Rows from block 5 of the audio encoder of a small encoder-decoder audio transcriber, named by matrix and row number. Rows with one number within an expert belong to one neuron, the router's apart. Each number is 50 + 15 x the weight over its row's rms, rounded and kept within 0 to 99. All counts start at 0.
After each expert's rows are labels from the 100 clips, of 14976, where the router gives the expert most weight on average: "peak on" is the class under the peak. Only what is clearly more common there than usual is listed. The data: strings of digits, spoken by a formant synthesiser in many voices.
# router: router (encoder.blocks.5.mlp.router.weight, 8x256), inputs 0-127
# up: expert up (encoder.blocks.5.mlp.up, 8x128x256), inputs 0-127
# down: expert down (encoder.blocks.5.mlp.down, 8x256x128, transposed), outputs 0-127

# expert 5
router.5:72 48 30 35 41 46 70 66 69 63 31 28 54 66 52 64 65 71 05 64 60 53 65 68 61 74 48 73 69 76 43 61 46 31 34 59 36 54 65 36 72 71 86 34 39 27 66 77 54 47 65 44 47 67 72 47 54 48 38 38 45 32 58 33 89 67 49 34 50 56 67 49 55 43 47 61 42 46 35 65 70 42 51 87 45 60 46 64 71 70 64 25 21 60 62 47 69 56 18 48 48 52 36 59 38 17 58 34 64 34 55 44 51 51 56 42 44 49 56 50 50 86 41 69 41 67 49 36
up.5:29 43 60 51 42 42 30 67 61 58 62 43 51 69 70 65 63 49 66 80 77 34 60 49 38 42 46 30 52 55 61 61 62 73 43 41 45 76 39 66 66 47 17 69 46 94 21 63 76 61 52 13 45 76 37 56 49 39 65 49 47 17 36 79 30 42 34 50 52 57 62 48 52 54 46 40 90 50 50 77 45 57 45 50 55 43 58 59 56 52 60 46 49 45 39 50 58 69 44 41 41 57 31 47 35 77 35 53 50 81 71 52 48 50 41 56 27 48 45 51 39 50 51 43 41 49 57 72
down.5:56 11 56 19 35 54 61 47 51 42 62 42 50 48 47 45 45 64 18 28 33 59 50 64 34 40 62 36 40 56 66 88 27 12 52 43 36 41 37 73 44 47 65 42 43 49 27 35 46 22 33 64 55 38 64 29 47 46 45 60 38 48 39 26 66 70 41 52 49 57 29 54 62 52 50 58 46 64 46 32 45 22 63 45 31 37 60 57 24 70 49 53 82 40 39 59 35 42 34 52 17 67 39 62 41 66 43 64 65 59 42 50 44 43 43 43 75 78 60 63 75 46 64 58 52 52 49 70
up.6:50 70 49 37 25 61 29 48 24 34 47 45 41 25 52 35 41 35 56 42 35 75 44 54 56 49 39 50 75 23 65 37 61 70 55 42 66 48 44 57 78 36 56 57 29 56 38 37 48 22 59 36 63 33 60 52 74 61 30 61 47 52 62 35 38 22 39 62 51 57 54 37 50 55 84 57 59 21 78 60 51 38 59 29 39 71 28 20 35 51 37 48 60 22 58 43 40 45 38 53 47 68 62 63 64 29 42 73 20 73 31 56 55 69 22 37 56 50 43 52 48 21 79 16 68 48 60 75
down.6:87 54 37 38 54 56 42 47 41 29 42 33 57 46 65 44 40 65 26 68 53 48 25 38 41 42 67 39 52 79 70 69 45 43 50 51 32 32 62 42 42 35 50 65 33 42 60 21 46 35 32 62 51 38 65 29 44 75 45 52 49 64 60 29 75 60 62 55 72 53 12 62 69 43 72 73 51 49 56 52 42 35 68 49 51 48 48 33 57 49 49 62 80 52 48 46 18 51 51 48 20 68 49 57 46 65 75 79 47 55 57 28 31 38 44 61 79 85 68 49 66 41 59 42 58 24 51 54
up.7:45 39 42 61 48 45 66 54 67 43 42 47 56 44 35 55 57 63 38 50 53 47 63 42 48 41 64 63 31 47 44 73 26 24 52 58 57 35 45 49 52 44 60 40 56 43 54 26 27 38 56 60 59 35 65 23 67 25 45 51 64 59 20 54 66 35 72 49 62 63 50 73 65 25 45 35 32 34 26 28 80 49 19 66 82 40 45 54 33 67 32 58 39 53 74 27 63 55 41 44 53 39 64 67 30 64 50 39 52 35 32 56 54 37 54 66 52 22 49 57 71 30 55 57 33 58 52 49
down.7:29 43 81 60 44 72 38 33 25 31 75 52 74 64 47 05 64 61 61 49 60 58 57 50 46 86 26 53 79 47 67 30 60 47 48 66 55 68 37 33 44 40 50 64 30 45 09 41 42 52 57 53 76 41 49 66 46 55 58 83 30 58 66 50 38 49 35 21 54 31 55 58 45 46 44 46 36 43 61 46 43 57 54 51 35 51 79 55 64 38 43 51 23 53 23 58 48 36 43 75 43 69 45 61 59 67 39 71 34 62 40 51 65 64 46 34 65 43 51 27 54 60 44 42 74 52 54 49
peak on: /t/

# expert 4
router.4:27 38 32 24 30 38 57 57 61 52 17 27 74 77 36 65 59 55 35 59 77 56 55 67 31 53 61 45 56 49 21 50 61 21 15 60 43 42 55 44 64 58 55 38 43 46 71 73 57 65 64 54 47 59 67 31 62 38 50 50 54 49 67 52 69 62 48 44 39 67 85 66 49 41 61 59 25 40 53 75 57 42 55 78 38 70 32 48 41 60 63 45 42 55 74 39 57 56 28 43 53 21 44 57 21 46 44 56 50 48 58 50 48 71 69 52 50 42 43 56 76 53 39 66 27 63 49 29
up.4:51 87 23 41 40 33 46 64 39 36 55 38 62 42 81 39 53 47 35 66 48 72 60 43 49 48 52 25 68 37 66 48 65 63 52 38 56 30 35 57 44 38 40 50 42 35 09 30 22 56 47 26 76 44 70 64 69 59 53 50 44 51 37 56 61 40 42 36 67 62 68 58 67 54 58 41 60 45 35 55 53 45 33 32 47 59 50 22 46 68 34 51 51 33 46 64 48 68 32 69 38 53 67 41 74 43 43 80 33 49 56 68 46 43 25 22 82 50 62 70 54 41 70 22 74 44 67 73
down.4:39 70 56 46 56 44 62 61 33 88 42 40 34 60 53 39 89 51 56 59 49 65 45 68 49 51 61 68 42 66 48 62 39 38 67 40 55 53 55 43 74 42 55 33 46 40 44 55 41 70 69 69 59 62 62 45 54 47 69 66 47 62 27 53 42 36 41 61 47 42 48 40 44 62 58 36 55 46 34 40 21 55 56 39 60 39 45 56 58 76 53 52 50 51 53 75 63 50 39 40 55 39 59 44 67 40 24 53 61 51 41 43 38 25 66 57 52 43 72 68 81 25 67 74 55 72 56 52
up.5:37 51 58 46 57 71 61 65 57 29 41 65 52 45 71 35 46 42 66 42 48 51 46 62 47 73 15 60 80 18 75 42 37 46 67 27 59 49 36 55 41 32 53 40 41 40 10 60 41 65 29 11 99 33 65 60 51 35 39 60 53 60 26 21 52 65 41 48 38 45 55 61 67 67 56 50 74 37 47 57 48 65 51 36 55 52 65 35 30 38 42 58 48 32 40 83 37 49 54 52 59 61 44 58 58 58 65 49 12 70 38 39 37 40 61 26 55 72 47 56 57 44 63 35 62 64 55 55
down.5:43 50 39 48 31 48 50 31 48 76 37 51 17 27 35 56 56 50 58 39 56 26 43 56 79 47 56 56 52 83 11 48 40 29 40 54 74 50 57 32 61 56 64 48 37 51 35 58 50 62 69 60 44 69 47 62 44 28 57 48 45 49 31 52 38 39 21 60 66 47 56 46 44 56 58 36 60 52 42 34 48 45 49 61 37 49 55 43 56 65 73 71 32 56 67 90 70 42 41 47 77 27 57 22 60 53 21 26 55 57 42 38 31 50 92 60 38 34 51 66 66 38 64 88 52 74 59 28
up.6:51 29 42 53 37 46 49 58 49 61 76 59 49 25 80 56 37 32 46 49 58 54 52 34 70 63 35 45 63 56 64 53 49 41 73 45 73 48 54 37 18 22 63 42 67 47 45 61 36 42 41 33 56 52 48 61 38 45 43 53 31 38 56 42 47 48 54 51 46 20 57 41 76 47 33 55 67 67 36 44 50 79 58 29 56 55 53 53 39 56 35 49 39 40 45 55 47 62 52 47 68 68 72 45 45 59 50 55 57 43 47 68 23 44 62 26 54 43 56 61 58 44 56 48 72 54 46 36
down.6:68 80 57 65 15 36 56 27 55 52 38 55 34 41 47 49 50 40 78 40 53 16 57 55 73 36 56 45 30 59 33 48 45 80 57 50 58 49 67 27 51 22 72 34 61 71 42 50 61 36 45 38 30 66 42 33 41 53 60 41 47 51 21 53 47 20 50 50 42 35 58 44 42 41 53 45 47 53 42 38 89 77 34 69 70 69 28 63 52 78 49 58 35 25 67 58 72 60 50 26 66 29 55 15 47 30 61 49 62 46 44 40 47 50 47 68 33 37 34 61 67 44 80 85 48 43 57 32
peak on: /t/

# expert 1
router.1:68 54 39 35 60 42 58 48 44 42 55 33 56 65 54 51 36 54 44 58 50 46 58 61 45 58 69 53 84 63 31 46 40 33 36 71 37 47 77 37 69 94 57 48 56 38 39 61 49 72 48 45 35 70 36 39 76 51 37 33 47 69 49 43 79 66 66 43 44 63 71 62 30 32 49 56 43 48 37 63 74 56 39 55 54 57 20 53 56 28 43 44 56 29 67 47 48 52 37 57 57 48 31 68 56 34 60 44 61 58 61 41 35 62 48 45 75 49 53 51 84 53 41 64 33 58 52 48
up.4:33 45 74 49 52 51 46 43 34 60 75 53 55 51 48 56 59 56 86 16 61 46 46 46 82 63 30 45 64 53 53 23 57 75 50 47 52 51 26 35 30 50 20 63 34 61 08 54 49 46 44 19 76 61 41 66 49 41 65 89 43 71 48 55 31 69 57 48 46 44 37 47 24 52 41 20 54 38 45 58 55 56 47 27 32 40 61 24 43 31 52 29 71 75 45 70 50 45 35 49 44 61 62 36 60 55 50 76 36 89 43 46 60 52 42 40 63 47 41 37 34 41 55 17 58 53 58 72
down.4:59 52 94 53 37 54 86 47 67 61 46 36 35 42 49 63 36 36 40 55 63 32 61 73 41 43 47 54 65 72 36 29 56 72 62 38 86 31 44 62 35 60 77 68 63 62 89 48 41 69 53 34 62 51 43 40 68 38 18 28 23 60 53 47 44 57 32 22 50 60 77 37 56 43 69 35 40 26 35 47 37 49 55 73 57 75 46 52 68 63 50 48 55 47 58 39 68 38 17 47 67 59 65 36 57 38 77 31 74 23 62 30 28 56 46 57 60 42 56 59 55 38 50 46 32 80 49 26
up.5:62 38 38 52 42 50 52 42 29 31 23 44 39 40 35 43 28 30 42 55 37 60 63 54 58 36 73 40 49 48 52 59 41 46 61 54 54 19 37 68 53 54 55 30 58 37 41 46 50 51 31 41 77 55 77 32 61 62 68 66 56 20 69 56 75 53 40 62 66 76 52 43 53 30 38 62 67 86 28 56 66 51 26 22 71 67 23 39 39 30 47 47 58 26 69 52 34 61 42 47 62 64 33 37 49 41 44 23 50 39 69 73 49 24 54 66 73 57 31 51 53 79 55 46 58 59 63 50
down.5:33 63 17 49 49 78 31 39 45 34 38 76 35 65 77 64 62 33 70 30 60 38 42 46 53 50 59 21 48 58 46 46 56 28 57 41 55 47 62 59 43 59 37 36 54 57 30 49 56 51 32 49 51 73 84 29 50 74 85 58 43 45 47 56 27 55 57 43 66 71 46 40 61 55 28 75 67 83 73 53 49 34 55 36 12 30 45 36 66 57 46 44 29 64 55 63 37 44 64 40 41 51 21 27 55 31 40 37 29 81 30 70 58 52 71 48 40 69 32 45 24 57 48 23 46 46 28 37
up.6:30 43 66 41 46 51 57 43 27 40 66 54 40 48 59 33 46 48 59 26 66 48 37 57 74 50 50 50 61 53 63 44 53 83 73 58 48 49 17 46 06 38 43 60 42 68 20 30 52 61 53 44 73 49 67 42 55 18 64 71 43 42 39 61 12 47 36 63 47 45 31 50 54 52 63 32 74 58 51 78 51 59 42 62 38 58 50 29 36 55 64 26 63 69 43 52 57 38 60 45 45 63 53 64 53 42 61 75 31 95 30 41 33 75 48 47 65 44 58 57 10 48 60 34 59 62 52 46
down.6:59 69 77 48 30 49 74 54 65 54 40 51 29 47 32 66 53 54 42 52 47 32 69 54 51 48 36 48 60 70 52 18 55 57 62 49 86 35 24 56 45 57 60 60 77 58 89 44 41 60 61 50 47 66 52 61 53 36 29 27 21 48 70 53 59 50 63 20 51 59 71 64 42 49 69 35 34 27 28 36 51 47 41 75 50 53 47 33 53 33 46 46 49 52 52 32 77 48 24 45 58 57 72 43 34 41 66 51 67 28 62 33 31 36 31 50 63 41 68 49 59 45 47 36 56 67 46 44
peak on: /aɪ/; /eɪ/

# expert 2
router.2:63 43 35 17 39 30 46 59 59 54 46 27 38 71 53 58 33 56 27 71 43 64 59 68 41 44 49 57 64 64 37 64 40 43 29 58 24 45 54 51 78 73 63 43 37 23 55 49 55 27 49 44 29 63 38 39 59 47 44 34 37 47 58 59 86 69 31 43 36 65 98 55 30 36 57 56 52 38 58 64 45 35 36 67 45 62 07 46 57 45 51 23 36 49 69 65 46 62 27 43 48 56 47 39 56 19 42 52 70 18 44 32 32 53 63 49 60 47 49 66 62 87 53 55 36 65 55 43
up.5:81 52 44 68 65 48 38 56 38 74 54 36 51 33 39 35 42 32 30 42 34 73 37 45 43 42 26 70 54 25 55 61 50 54 35 46 33 49 71 40 78 69 41 43 61 61 66 66 62 20 55 47 54 57 19 66 51 50 31 32 54 52 81 34 61 29 54 62 28 32 31 34 34 59 58 65 49 36 63 52 39 42 57 51 64 79 66 33 62 44 72 74 69 41 57 67 61 45 58 56 74 71 63 80 25 40 53 35 50 38 72 52 72 42 48 54 57 58 40 50 60 70 65 42 61 52 51 62
down.5:51 65 44 47 61 54 36 64 35 59 26 50 49 60 40 55 50 57 58 15 49 68 35 48 46 25 31 62 43 55 70 59 72 49 28 46 46 50 54 71 58 78 25 74 52 52 41 61 67 48 48 45 51 58 47 46 57 67 35 53 43 46 66 56 38 36 43 46 40 51 44 36 19 56 73 31 70 40 69 37 38 33 61 45 61 63 59 46 66 18 60 60 63 37 61 54 69 44 38 44 43 66 30 56 37 51 53 37 57 59 68 56 53 68 45 53 72 76 16 33 65 53 54 43 54 54 51 74
up.6:76 52 39 69 61 42 35 47 38 68 50 33 52 28 47 36 40 37 32 39 30 73 37 36 41 38 32 67 61 29 60 60 54 50 36 46 29 42 59 43 76 67 44 41 59 69 69 62 49 21 51 45 58 47 27 64 46 50 31 31 57 44 72 35 66 30 64 60 20 40 33 41 42 50 62 63 44 48 66 48 45 38 47 55 64 73 74 26 59 32 72 67 74 41 57 69 60 44 51 53 78 78 72 76 19 45 61 38 51 34 76 56 67 43 47 54 68 53 34 49 57 71 66 28 54 49 45 62
down.6:66 60 59 45 70 60 41 70 40 52 21 39 55 59 38 48 56 44 47 27 62 62 48 52 41 12 25 66 46 63 63 74 66 56 19 47 41 39 60 74 68 78 29 46 43 52 27 61 70 41 42 47 47 52 37 35 74 80 43 45 52 50 68 54 49 37 39 47 46 48 44 38 27 44 76 37 72 36 61 51 37 41 70 47 52 77 42 38 65 20 60 69 73 41 65 58 68 47 52 34 39 61 46 60 27 50 59 33 58 79 64 64 58 66 35 49 70 70 25 42 65 61 47 47 38 43 59 76
up.7:33 43 68 58 32 42 19 49 58 35 55 24 90 44 60 69 55 69 37 76 40 37 54 47 49 70 38 34 45 53 40 50 62 64 48 33 35 40 22 54 67 23 45 52 59 56 32 09 56 54 32 73 48 65 67 43 31 60 83 46 53 18 50 70 29 87 56 61 55 73 68 65 57 16 27 70 45 58 27 52 63 56 57 63 47 46 59 55 33 71 38 31 64 39 51 42 36 57 35 40 34 34 67 31 80 66 55 74 62 77 55 41 42 53 41 48 43 45 63 57 28 57 47 43 53 28 26 50
down.7:51 46 60 69 88 82 52 72 37 47 64 62 45 87 26 38 60 58 63 62 59 63 42 56 69 27 18 66 30 77 20 57 61 50 42 42 44 35 29 63 58 46 64 72 48 29 37 38 43 42 46 37 19 45 27 55 32 57 63 70 40 43 67 53 39 47 54 60 33 44 41 47 69 29 62 43 21 72 65 52 54 52 45 68 65 75 67 72 62 52 56 60 71 43 27 41 39 59 62 16 43 48 46 52 50 34 45 50 32 58 40 54 75 73 53 65 27 68 38 48 35 46 29 70 44 47 35 58
peak on: /k/

# expert 7
router.7:26 38 48 30 66 57 66 71 49 47 37 29 46 71 35 50 41 40 39 57 74 61 34 59 53 72 42 71 65 64 43 75 56 34 35 61 40 69 54 35 90 58 64 42 24 36 63 53 41 72 52 67 72 40 38 34 59 68 66 65 49 50 42 73 45 65 47 16 37 66 71 49 38 42 63 51 37 49 35 88 59 66 44 66 40 66 59 48 27 68 52 39 27 53 84 41 36 53 23 41 32 38 52 26 36 33 48 36 58 30 54 31 40 68 71 56 45 33 49 41 55 63 27 36 27 54 43 18
up.4:30 54 65 72 70 64 31 40 21 30 76 41 65 30 38 38 32 63 69 46 66 41 84 36 76 42 23 39 53 47 46 45 64 51 63 81 61 51 45 32 51 53 48 45 36 44 42 43 81 47 49 56 34 60 41 54 48 46 37 77 38 41 58 61 40 31 56 63 50 47 51 46 47 57 28 54 83 54 60 60 73 59 62 39 55 47 49 54 44 48 40 30 70 38 48 50 85 69 59 75 43 25 14 48 30 39 46 80 41 77 62 55 81 20 40 46 64 68 55 31 39 42 22 46 60 65 31 60
down.4:51 43 62 34 72 66 71 47 35 42 54 86 51 57 19 46 53 60 74 53 50 73 48 45 54 72 35 74 57 46 14 50 22 03 42 64 45 45 59 59 58 69 35 60 14 22 66 46 23 47 59 63 65 44 26 49 41 37 35 69 40 84 49 39 41 63 66 46 42 32 36 68 63 61 37 37 13 41 48 52 36 42 69 75 42 34 69 57 50 55 42 67 45 63 20 43 53 57 57 58 56 47 34 87 62 47 56 52 33 41 21 54 58 61 71 47 42 46 65 42 56 59 12 68 50 65 58 37
up.5:32 60 39 39 60 28 42 69 66 81 30 39 59 38 67 43 48 53 56 39 50 62 47 52 28 37 61 60 51 44 86 64 76 73 51 43 62 59 46 46 36 72 23 46 57 96 42 56 65 75 50 27 29 50 61 41 42 33 46 37 77 48 50 53 43 48 41 72 59 66 39 40 19 67 44 21 55 47 74 38 43 42 73 37 41 29 41 31 58 54 69 55 56 52 44 46 51 37 62 57 43 67 11 53 16 63 47 55 66 68 57 54 58 38 45 51 63 80 39 80 59 43 54 39 38 12 67 73
down.5:65 41 31 39 56 49 37 44 42 67 65 64 53 72 58 53 58 64 45 34 36 58 60 63 44 65 45 67 46 49 47 71 44 66 37 36 37 59 51 45 53 67 53 51 43 57 48 65 53 57 53 66 61 63 34 61 05 57 72 70 41 51 39 18 51 66 52 61 43 29 54 40 60 72 22 48 29 44 62 51 36 48 75 47 48 29 59 53 67 42 56 69 62 77 19 68 61 66 52 66 36 68 48 71 39 79 50 46 31 37 61 65 62 55 80 45 42 70 73 82 51 55 26 62 33 48 44 23
up.6:32 48 58 48 58 68 34 50 76 62 70 62 60 00 48 33 51 47 60 30 57 50 47 32 63 68 56 38 69 47 63 31 45 75 83 62 44 69 23 45 42 39 40 50 32 74 12 51 49 49 51 38 66 69 55 72 64 35 55 64 45 53 53 61 62 52 59 32 39 55 53 40 35 68 64 28 62 42 64 40 49 55 21 35 55 38 50 43 50 46 47 58 67 57 55 51 44 49 40 84 58 51 54 54 43 32 51 49 38 86 59 31 63 40 25 38 46 50 33 37 45 57 48 20 49 77 42 66
down.6:54 59 42 49 77 63 45 58 58 76 57 88 48 72 46 46 55 50 44 38 58 65 39 55 19 62 49 91 47 59 42 64 20 35 36 47 50 52 73 16 58 47 67 64 29 46 78 68 41 53 49 52 52 54 34 62 29 60 58 72 51 77 56 51 57 68 60 54 42 24 41 40 44 61 40 45 12 34 49 43 29 63 59 67 46 27 70 43 74 55 50 59 37 67 18 52 47 39 82 49 58 52 51 68 49 71 46 30 43 28 29 70 42 62 66 41 13 48 68 64 59 30 31 65 41 37 52 31
peak on: /ɔ/

# expert 3
router.3:70 39 08 13 40 41 64 46 27 49 25 41 60 45 33 35 35 39 26 69 39 40 62 94 38 64 46 59 80 52 34 52 48 39 42 57 22 47 47 42 59 53 59 39 14 43 63 50 48 63 60 49 41 43 29 49 43 60 66 58 58 54 67 46 83 69 24 27 49 70 91 48 32 35 73 56 38 36 43 80 40 63 64 39 56 59 45 58 37 52 63 53 35 44 68 61 39 47 31 42 63 59 25 41 50 48 62 31 75 42 62 22 51 52 76 39 64 40 65 50 51 67 45 63 33 48 68 40
up.9:52 62 44 26 46 41 53 12 44 53 72 72 27 50 66 51 49 44 36 68 42 35 56 35 67 61 69 55 38 44 57 17 53 40 56 55 66 64 41 57 29 52 44 55 68 57 71 56 42 39 71 63 32 40 79 60 33 40 48 56 36 45 50 42 68 38 59 44 53 49 56 54 49 48 12 35 43 36 31 62 47 41 29 40 44 49 38 52 53 58 34 48 47 71 41 60 67 38 67 59 39 60 44 45 62 30 55 57 63 36 47 60 28 25 61 31 61 45 65 65 22 55 28 44 20 40 53 39
down.9:35 28 65 66 75 63 59 66 29 48 71 64 42 67 40 31 80 51 48 47 76 39 44 45 63 74 30 71 56 46 46 44 72 35 26 41 40 66 65 41 69 63 76 20 32 35 57 46 44 30 59 50 37 36 39 51 47 66 61 63 66 54 49 61 31 34 31 62 65 48 28 39 36 69 61 63 46 59 59 44 67 62 70 56 71 32 89 58 51 66 26 71 33 56 51 62 44 39 64 51 64 49 32 71 51 47 52 49 33 56 22 61 64 57 38 45 30 42 42 37 50 68 33 64 52 67 13 57
up.10:53 39 32 26 42 46 70 29 36 61 61 76 22 65 75 27 43 26 56 72 42 23 69 53 68 34 52 44 14 48 47 59 38 42 69 46 52 40 65 67 33 27 40 58 64 54 66 44 65 59 33 30 23 41 49 42 42 50 47 65 35 45 62 47 68 39 52 35 32 51 44 39 67 57 45 43 83 68 40 76 44 54 32 22 65 61 53 60 43 65 38 43 48 44 43 53 65 36 57 36 54 69 23 27 72 42 32 35 46 50 30 65 41 23 47 42 38 26 47 55 42 43 49 66 38 31 53 54
down.10:17 30 67 53 50 63 38 43 49 51 69 73 29 59 42 58 51 44 49 63 63 26 44 48 71 70 40 63 47 25 49 46 56 25 46 56 53 59 56 49 46 52 68 20 35 55 53 36 57 20 42 46 37 36 54 60 41 34 39 73 36 30 63 61 25 61 51 44 50 55 48 40 62 56 58 53 45 74 40 37 63 58 44 62 60 30 81 70 72 62 58 60 36 44 34 71 55 54 67 43 50 71 38 54 54 26 48 56 43 69 42 63 45 38 47 61 20 28 50 43 50 94 40 57 33 77 02 50
up.11:45 68 33 41 49 36 42 43 43 42 71 62 65 37 42 53 56 68 47 68 39 53 51 32 45 45 55 23 59 60 57 49 39 47 44 37 45 51 20 61 51 82 40 32 56 77 18 55 54 68 32 63 79 52 63 51 48 41 72 55 66 44 30 49 50 68 48 71 76 58 43 63 49 29 18 42 52 74 34 38 65 26 38 36 59 57 37 48 18 38 48 53 53 62 39 56 63 65 48 61 10 48 25 63 41 63 54 79 49 56 54 58 45 27 48 41 74 58 60 70 40 68 39 19 38 28 56 59
down.11:35 65 18 40 36 62 55 60 42 48 35 52 34 49 47 56 71 52 30 44 59 48 65 23 68 53 76 58 53 79 55 71 32 32 61 20 42 28 61 63 60 47 73 44 27 59 50 35 49 37 52 39 77 48 74 43 49 36 52 60 58 16 41 48 57 71 60 65 54 69 44 72 60 35 69 75 66 63 66 41 72 41 72 61 54 57 31 61 31 49 42 54 44 54 61 50 57 47 49 34 46 42 42 69 44 59 60 43 38 42 65 61 39 55 42 48 84 64 46 72 53 61 59 28 14 60 49 57
peak on: /aɪ/

# expert 0
router.0:72 37 37 26 24 57 66 52 49 44 39 29 52 60 38 54 49 50 40 47 59 54 48 71 48 53 61 53 44 64 36 55 60 31 12 62 55 41 45 46 76 48 81 36 27 31 63 56 55 52 35 85 49 44 36 33 72 49 65 48 42 52 68 57 49 72 26 24 47 56 99 51 62 38 65 51 22 25 65 66 63 63 45 67 39 52 31 67 58 62 57 41 29 29 74 48 45 69 26 59 70 41 45 43 48 23 46 29 33 38 73 41 51 42 74 47 44 65 59 50 79 65 42 68 60 57 51 35
up.0:20 41 53 38 51 53 56 61 54 57 63 36 51 57 35 46 67 52 64 39 63 72 48 32 61 66 50 46 67 25 75 51 50 65 50 53 33 55 66 46 31 36 45 43 38 84 09 48 39 35 85 45 64 57 52 40 51 61 45 60 53 24 56 88 36 42 51 45 26 51 46 58 39 40 47 14 74 54 57 58 45 46 46 40 45 65 78 11 39 35 46 31 76 55 52 45 39 36 26 56 31 65 59 44 28 57 43 52 27 67 45 53 35 47 28 23 73 40 27 77 45 45 81 07 43 48 33 57
down.0:31 65 81 27 37 06 54 72 52 43 65 45 59 35 31 61 46 63 69 44 56 85 70 29 53 37 26 64 42 28 49 36 55 35 33 54 55 53 58 47 50 56 43 57 60 40 53 54 54 55 67 71 56 34 34 60 77 52 22 51 63 61 56 46 72 34 39 53 47 51 79 67 48 63 51 17 48 37 38 42 45 35 55 47 46 48 41 86 40 38 47 59 58 43 53 43 44 31 30 77 27 52 45 74 46 35 55 70 59 62 71 59 57 36 31 54 72 48 53 41 61 37 43 54 65 70 69 80
up.1:55 51 59 62 29 33 58 72 72 65 31 00 59 44 38 41 36 28 51 50 67 78 61 65 51 51 48 46 70 39 31 59 37 52 35 31 62 64 49 31 71 61 62 17 68 40 52 41 38 76 55 45 59 48 38 24 76 39 29 47 52 64 35 33 62 40 36 35 38 65 74 41 40 54 54 45 54 77 35 61 42 78 68 36 43 67 40 18 34 73 67 28 53 35 65 58 41 65 27 55 62 54 62 43 51 37 35 42 46 57 43 73 64 32 44 39 50 48 43 55 63 50 70 51 79 74 86 69
down.1:31 41 53 34 39 49 39 19 41 46 51 60 43 32 46 63 31 57 67 49 63 85 68 51 81 57 27 37 64 38 47 42 41 49 63 58 53 46 46 66 78 46 19 68 41 35 33 50 68 49 46 50 52 43 33 43 69 46 33 61 52 52 62 58 47 49 39 60 59 59 60 64 70 46 53 47 58 54 48 49 47 40 59 38 49 68 52 66 36 34 53 46 34 42 33 47 38 67 31 69 29 58 24 93 59 32 34 70 46 65 54 59 66 29 17 43 65 56 63 30 51 53 24 38 66 84 62 67
up.2:08 51 78 59 54 39 34 71 67 64 54 33 70 54 58 18 76 60 64 44 70 79 43 33 60 68 26 60 71 54 65 62 77 61 37 64 46 59 41 42 64 52 54 63 48 64 24 42 52 67 85 38 57 62 54 51 43 47 72 51 60 50 28 57 39 28 38 59 57 70 57 84 34 61 64 22 48 46 64 34 58 49 45 65 58 55 63 53 64 49 39 53 52 72 36 34 55 41 46 60 62 36 66 94 31 56 47 75 54 47 55 48 42 80 44 21 52 22 39 43 59 46 58 40 41 40 52 63
down.2:55 35 52 31 41 35 43 42 46 22 71 49 51 26 36 41 41 34 51 42 33 75 61 44 41 43 52 51 62 27 56 37 55 49 60 44 68 48 66 44 60 40 50 54 50 61 48 48 64 47 56 68 57 46 44 51 66 52 15 38 41 38 51 17 78 34 41 55 43 52 53 73 63 63 37 57 40 35 42 43 62 25 64 47 35 44 31 56 32 70 54 79 28 33 60 39 48 51 36 80 44 72 37 77 53 40 56 75 52 59 40 57 42 23 15 64 87 41 61 38 52 28 47 37 57 61 61 57
peak on: /ɪ/; /f/